{"arch": "vit", "image_size": 32, "mlp_ratio": 4, "head_dim": 32, "loss": "cross_entropy", "residual_init": "none", "nesterov": false, "epochs": 38.8}
Rows from block 5, named by matrix and row number. Rows with one number belong to one neuron. Each number is 128 + 24 x the weight over its row's rms, rounded and kept within 0 to 255. All counts start at 0. Numbers have three digits each. After the name is the row's rms in percent of the matrix's.
# fc1: MLP up (model.blocks.5.mlp.fc1.weight, 768x192), inputs 0-95
# fc2: MLP down (model.blocks.5.mlp.fc2.weight, 192x768, transposed), outputs 0-95
fc1.151 140:156118137116125119138163138136149112113115115159148116124211145120110104108113144138078129120125147140099109145144144069127162161096086144117145127141140102111102117089136127140108126092175158128132112131168151114109158156128136138119131130130165104091119129087110125162151109162136128130
fc2.151 140:101114113117082130102127090132189118145151118116122170156116118147108154137113135148097111147110072138145149109121110189151153117117113125132153134083152127124108134115104149135093117147135112073150101158120106160120153128140103117094132136143101128109151075094095104160163165120161141127
fc1.152 039:165111113102134109124113097148128095112150114147119125155098170112156121108095118157130134122166136101119131097147063133073131121135111115139130073134146082112106067136125118183137136099142082119140087105128189119187126099151120106167135135133098102124127104148088112162141129147116120155
fc2.152 038:118116143177111159145125127160174130133138105093098144133148146139129134104131116080094126101164100121119109167137163089114132165148106141115150151116107187152147134150155096087165077127130113105133126104164159096117128188104154066143160101111080162124110143111143140136085114140148158116
fc1.153 111:108144132156128141121098117071074097154131136119127140164093151163109141120139114156112163147136167127145133115150130118106125150135153151118099099130108151076133096115164154142134158109110141128144145101166109138131160088123133125130106157144123150107122113179166111158133141126104094132
fc2.153 104:085116109096128122133135109122139177133129105131154113127168136108125139160101129092115098095124099153136159122146093109162094160143139162150087164127144166133142143195096137156126128081125097121116111127111124112125146162154133119108066096129151094135116114134134131098121139147115100108
fc1.154 044:169103157136130179120114145130127099135108158125118122189104141121148159145138133168128112157144162141103143149137092129160124148165137169135067118108168111118137147127167080140131141105107090098116118104099135094094160149109146143112169119128144111148138141132152111123149152107088183104
fc2.154 041:107092134151111130138119127150122095145137119091142110114141128141144136124123146053090144134127121136157112146103153078127137141138127132079125143121127172135140175128132133094134143137129137115137116134148121109150136154138145149137088164108117121139127151172145125101120142089101087147
fc1.155 065:187151104120139130147121146108150143147100120082079105126114138157180118126118132128178183157121139131111159127128123148083142130117124123093172176068123157123141126157116174115083163126083088122120141165153115116169146125126102124125113111116147127126113129098135105149126121144162119109
fc2.155 058:109114124156148123103190095144154144145128173157132130138138166156124081160128118121121113139105145135140152139134112049113131128139082137130099116101125121157129137125115178115077108152124135120145118113148144138083156172137108113131133187121106110108149101099128135137151116131156198124
fc1.156 085:136105126135116122146154145087125164173128124121111163125145116122136156108107135137172153112162141105090103125139083103127144115137093157129143144100143111096119117121140126132144083129148117163101133163118162077086120156140096145107161142116149140159108196141132106111128093105122140104
fc2.156 085:139097110127095148123118109117075115109084130159138116129086128185138155101166127178137122102138122115115120106135146098160105099136116155140159099126113133091134100151117120100164149097175136159120090139087121146178101127124109128117146138148113111109140182123142138122147168129148100145
fc1.157 114:109087146083122094140104132116162149123133180133105158132147096091131110134122135139165107120164131136126101123099140095131124138167083079128131077109146131128103160131143120179129131129168143121111092125146168138113107147099097154151102168100159171132148154107138144155108166150162161142
fc2.157 106:086128179105099132143132128127120164132135161119137134112130137133168155104123136125148135115132115110104105121110132151145153186121150135125124155164143139153128136084147149059105148136088079148162089126151160128092118128101162121170111092130080143134119117119159125108109135146119104120
fc1.158 089:128134078114130143124126128127132112118152148100154127130124121126112168104117178160093044129142090134161129131081182125120109149148097122110119155138108118086075147114174176140147118169128146120100104121123107143140095148089115117100118137153092142111117162138137160082104128146147126098
fc2.158 092:158072151119109110138126163122112121121111133108154157101143136098132141167137139125134172140129177131155129109139105123137109117140165110131161138100130104148146122124112096121123161109127110150123100143116097130128162121179068140089099075123116143172158113131115179113121141109095141155
fc1.159 064:173108137095115131161152107109115134162106162155113145112147115114173122120092138129154152185134129131138112158122106137122171159157106174119120144159121132117143129148081083127099080111176092118090139148107167119170060169175116142172112136126097112127142110142115115133122117105154133124
fc2.159 061:141138132102111112116171111112117117130113116137132097103103131130126089152118096146170130119152175098128116103115137083140106100089131143134099111154179173109121132110118160069146138108121175077103130119129136137126145117118130098119110126079128169132151098137136125109141136118141177148
fc1.160 114:139140115131125152158153145151085115103116119154143097090112096138177131155110107090099133143133114082097146127097148103111121196166121116167128144117097119153108141112176115126115147102121162135131138117160128095107176086139147160135101132143115111132079128127127126163163140100104109153
fc2.160 125:087152120138096136127114131110161143093110141095125166106129141139113140116118149109119134121162184152183118173127139098128165139117122114129147145127123144128151151141079151127122130145134141134095147131092106143108114140109113138114131111116133090128116122076106134117142183111131144117
fc1.161 149:157097100132119123162158109147143127128157143165085134171164129136165131121109081114091147108126164160131102109099145107137135134145168171125133131094160125164133120092081088169082149105126165092135145101134121124080142136161138119122134149154111139114129144147123149146110164139157109122
fc2.161 146:109086119107123121147121124146118091101125134123117135132158103150131135115141138131143147140125183126138094143130121074129122146119133147125164115136127113141102146065068132142136108097130124101203156140177080112120094166115116142128103179133141090164157114099144131141158138120106121113
fc1.162 029:139111122135156153135125147121095176133146155085182094117082136152160203150152153139107091121161165126115126151146116109146100081105125163133101161089099147126095148150152152116100087112135131146144129099146101104125129106114143131144114154139126125128129172124120097083094108117126143140
fc2.162 028:131104100130089095155100122133113130136090120134151155141087160115105164147111073162144109128170111138152093109160182067139109103157124130112142150142145145094131108116150153135176133102126092159126084116093130130084145120133159124117149137129141170161130180136115136144132149117105141134
fc1.163 108:135068085105153116143146129108142100128079126133125134117168147128107148161098102131107130066137125150126159117100127105117132131096129169136176130087169130122159103131113109092126149154124149185138109146149167144138118111121164113152114164108135133144129113111183115160124156094106082152
fc2.163 112:073156141112101133117161119150109098127176137118116084175099119123131158088107131099110104123112136105116131135149098135123135123161129138070133137185086098143136137108108138105171126144128143113163086120114113154123122128177129155135171154123116123152095148137116075131147163090125108133
fc1.164 138:134131097135104111146149117149152142130131101162102113100128133133149173176088101142166119153144128146145142105132105094154136110132124146139145135161133181099136143130097109151142093161152153136118133147165122104119113099103197142139105159120141139147109112140116116161131151144117105114
fc2.164 132:102175144141106130153065092147104133101135167150111153098131130097111133118149129117110080136146108144149159105112114087122145116105101131096137137123155107118134158139094129147129117109110141149114134148082171175159123110131122143116136140142110085127113112100137160102150092113134137129
fc1.165 070:173120104131097151162099151135139103154148143162141128118120139116091103126123136135155132167134132118145086160123162122111081126131101104083092157124120136144150116064093130153129160137135129153153144116145136143132127111164096120160132114130116130118116164095163153090155097112093112135
fc2.165 060:089124121152128158139131145130133137145153141194151109098143105109128129111094102092087128099164121081108101129085140137121120132158179140138120147082105136107139155167082156186112141168088116124137115180107167150102150137139152103114127132114104127113101093143144122119120091174122128142
fc1.166 025:149138131120103168082220147148116059103130164150098137164120125124153120168156144111156140119149174108117081121132168139139111086136143145110094103116152118123161135149150065159147146128125120084121129103113146119139143133168137143121097093112151141118136129097087169132129140149140167122
fc2.166 025:170140149124141093128098120141145148089137143112125098127143135112105173143127110119118175145164126161113159123131137070170129142158088102134146171133117126142135099087143116124164158058109107140137099130099167102144100138138111105149121104168115172116160112125148115088142109081133083120
fc1.167 125:119086103110139154128130127145159156178139142152095130125075079106110137142105123145164119106167121143123134141132095101100128091143099135166156136122142103128155107102117106100141090141157145133102138143116159074123112121161128165120140169139104093150109145122157177139149131108091155124
fc2.167 133:093089125166122118076157132117079180159119112127115111149083113146141129143142149152134123112169110115082100109136100135141171120144124181109164122093081130129102116121141133131119123166147136132128098121122143128120100115145106132118148087077124132113123156104127147119103158121153123144
fc1.168 128:131122107106144167083101083140095149092110090132159116158090134092096161109135140112152144177129139165109150171090130093115097131123156151128154115142159103115103147112115104123115161138136117131147147145126085084146133142144126092138142132184171123081144097128100114146121130159132131131
fc2.168 114:114133139132143150137154182145171131126140108137145208138124121144090126119148102110127132114105124128143171108104129104139168163129158107082093125152141128111153141118095091155145122133149132124127127099118093099115134143135166116121132159169116160119116146159097104111151115117129081105
fc1.169 018:124114141088154151110131126096181100090084080127146098147128106160156120166128105119156162123141183118134173122157141133124121072144086153121135128092133106130122144161157146143109138119105088145148146097124148092196161136134091133134135107111115095129125160111154129133119088128146130128
fc2.169 018:160100147141088158128129118153118160153115142114146146102086124144121107111125099117131126147142138104081112176156151001127104177137136089093118144149120141140124130123158116101185111103158104117136099106106134157120119133187141111162132139132116159144133115163117119115112135103148146106
fc1.170 118:108136121099120152147141134160089126107094114122085160146129141130141130126131120141119138119150096105150105123100116099090112123136107112185184104117111154139138126153129126098141138113116154145169138098148147110150142092134127089127131086139121140143129141147143137137167118136115107127
fc2.170 113:104102149102125140154130123144127150104182128135133130124121131101120146108117144181124149139112147122132134150114130181106101134170144135132112150122091110139128114136114127123183114111119098076108083121164148117121127129126132111107146125125122197179105156192079123137180167118142113093
fc1.171 107:084121147103178139102098126142137119170071095133105091103116157130146090092121131135120098142143153093121147155174167111134095174138118117159142123142127142101157125126137143113099132119120137104146095147125143141154147146132196128149136178105118117129110139159124139110111107130136143099
fc2.171 101:128152126109159144108134113139113150120143123136123148112160078068126125140119156121117124136107079101150165100130069147112136174123116092125155113132062158163093115114143118139147127128123127150122095092150135142136130152114134119066101137090177137092104112090100129109172126126157115136
fc1.172 034:141130141116137123133152098133165126154087146130099099135079100125107118119080158108096102107122129182117138099147073122116067165122137130141091112129135127127123135122120162171111096142110138154108084150138119181142123126137165118171087177156115094124137149139125101102101148121133170128
fc2.172 035:109115152151181157084119160121089148087119090132107137121152154129124123091111134095087092090146124152133168093143151106170127144161138119117102134131158141091143157107143176133126171129146115117121078089142144123116148079089107150138163118110170114139127163166113150130125147124125146120
fc1.173 041:137120107137092118133168158129121146130138116169088162131114083139111151089147095126117153125134141082175126177123097114123138131168115181124101135105111133132131126146127161121099127118119098120074142129146151143127150117166126142140165139118160128154127135149107130102148132164151108106
fc2.173 043:135084136136139183157095149171149147098062103147134160155134121119105098079128142150133134105073093123113135135097142159109147105145116161129127145133132173086116103102111132146157128150157095089126117153142093088138135144108101123128148132129137131098140145169112173106112105102116130145
fc1.174 046:108124122127138153128154132084129096136101161153151135131157114112125161141106122098132115141160157120106158119147111129113118115127115112157126119108161143152139130140138126133107141137144149086139095142131144117150160168135153119116105104117175092109091128102129162135097137146125154157
fc2.174 045:132136096079129167097131152148131154086155115084132129117116125128120119109130114171118162095103126163136076122121141068106142081127126163102178108118126092088160125141144168125128136117125164155117120130125103107126132124092153122156140106166115136129140128115133161145177127071140126139
fc1.175 039:129117145142187132128144134148119129126110121119110182119126096111093177126127112140157117119152126154107145121137116105155096178138113116162110125128110139100147148118136158148099132099113097150140102125153110131131142166127127145132145108114119185131147121113187091099097143130131112096
fc2.175 041:121146147116177126126115186120075142100113132130121100092165159149131125126147124159128105135140120146138114121115119146167142143069119101110127166116138141090123130156086112165113121117132103102143129104104133095156130151136129121106141126109169139170174122131145122109107106143141141116
fc1.176 092:170077142114114089170169136160159128171121117094100160151102116134151099141183187105141114116131113132146125111136120121130090127126130083108085110135128153124113092119145135131103142106102109119120101124138087162141165121137109141136178143139097126104126117134145100119098152088126120105
fc2.176 085:112135146077138133097144151090105139113137145150113144083158127143145180138107146139111160121086097112137164104095128087134153104147162124131112138127127173159152126108156099122097155089128158165135078124105124147107153162133124135097098128140114157135162108117096157137124146147100149126
fc1.177 045:196119109128129115115140135133118094136125113131118133123168105164155132144150089115160109153151171142139172136146140115140110148153125183092133135119102158107136112107135155171133184136074114114155126109154118098120120111099122092141107120150161122135123110125166116148117127171114166124
fc2.177 042:096113120107124113109133100142122086128094144103105108114122121178112114140140099081113086142100149169159148141126112054134128176130128137135148140113107147174100175161152128122127084094116139121124141141139114165076163119156122122132149159146097142142101127122110135088135110141123114125
fc1.178 087:121082140077130121130153144117155183102131114127182141167157132135137132134145079122133127120147143125131172105151140097098168099167174098127100116125097127143156156141156127146100154106130098113104069112104159167162141153121172087129144111147148116099138136112121132129094145082133135140
fc2.178 091:151118143115099124130131138139130159097163109125114110102125148159163136144147089143119128113158151199127089152107107172139103120122148154114153150132124156123141167166089135086122143151124143148090149127095125134108117124112100133143142116127109139128144118095159097138125089100127105135
fc1.179 077:166103120125145159115138111155130126125155163179141145171096101085135118101105128106108144112123142111132110110158076110124099138123127157145097128145165150163149128082127123084138149121119137112119131147129120136114105147167120093117144140105161178121093127140124173135136147155141097131
fc2.179 079:098125181114170137141091124088124132112144121127152093130151144131109119137140157131140147144130094124088124173107132169111141133134113095101186103100122127162101110123143092124131088095124111137130149124175146155122145108124158180154148107111120123155147113136126107113152140090100101122
fc1.180 016:125105130163147192134165151150184099108098089135130147110147110111126154149109109087134141160156178092156148127146089126138114090117144102101135138163109113141157127121131094165146115117093161122102156150115157144145131096143115110125101128131062132116121132110134121162095092131109101122
fc2.180 017:102093111125131120138070142119125127153154140118131116120136145141129088130157136164134082101158090138097120147102139034121131135141135148163135152082130135079117106138125124115127096122156137104143130118120097105132140186097128091121109143108081105150152100157111119155167127122096140095
fc1.181 090:093150121164102107124095124074093121108142138147158153102110161119112118172132099153179150159113147133140140092095132103155149111166142140159121101133146170110112135143128147134113137110127155173093116181105123164127134154089103119123107172154110157079109090128155134140138126157121170155
fc2.181 083:139119119081117070163102145143127124089148145173127140148163113141162145104121124071108120127168123135092120157116127097114128148159178140152097116145119178080128117131151111127096146162120149160127134061157116106164121130158123143145108165158138075129148141141125098143128165098137110103
fc1.182 129:103148092111118126109170099105155124099144163160156148142169082108118196101140120102133161123153146116075133172113151128092169133127153197165111166089130130148123115134143144159125110113112144115135147143081127079126094121130089140093132095137084095110102108110158148109115161174133135153
fc2.182 125:141163129094143135120113154081121098124133122152146113142144129134116133145113156147096140110114116119134101096142162186159140125150148118090112104128142102157102142066161093116105131163135193128119135145089121136100150094126118118095136087122108112085132096055156144122135126168101141140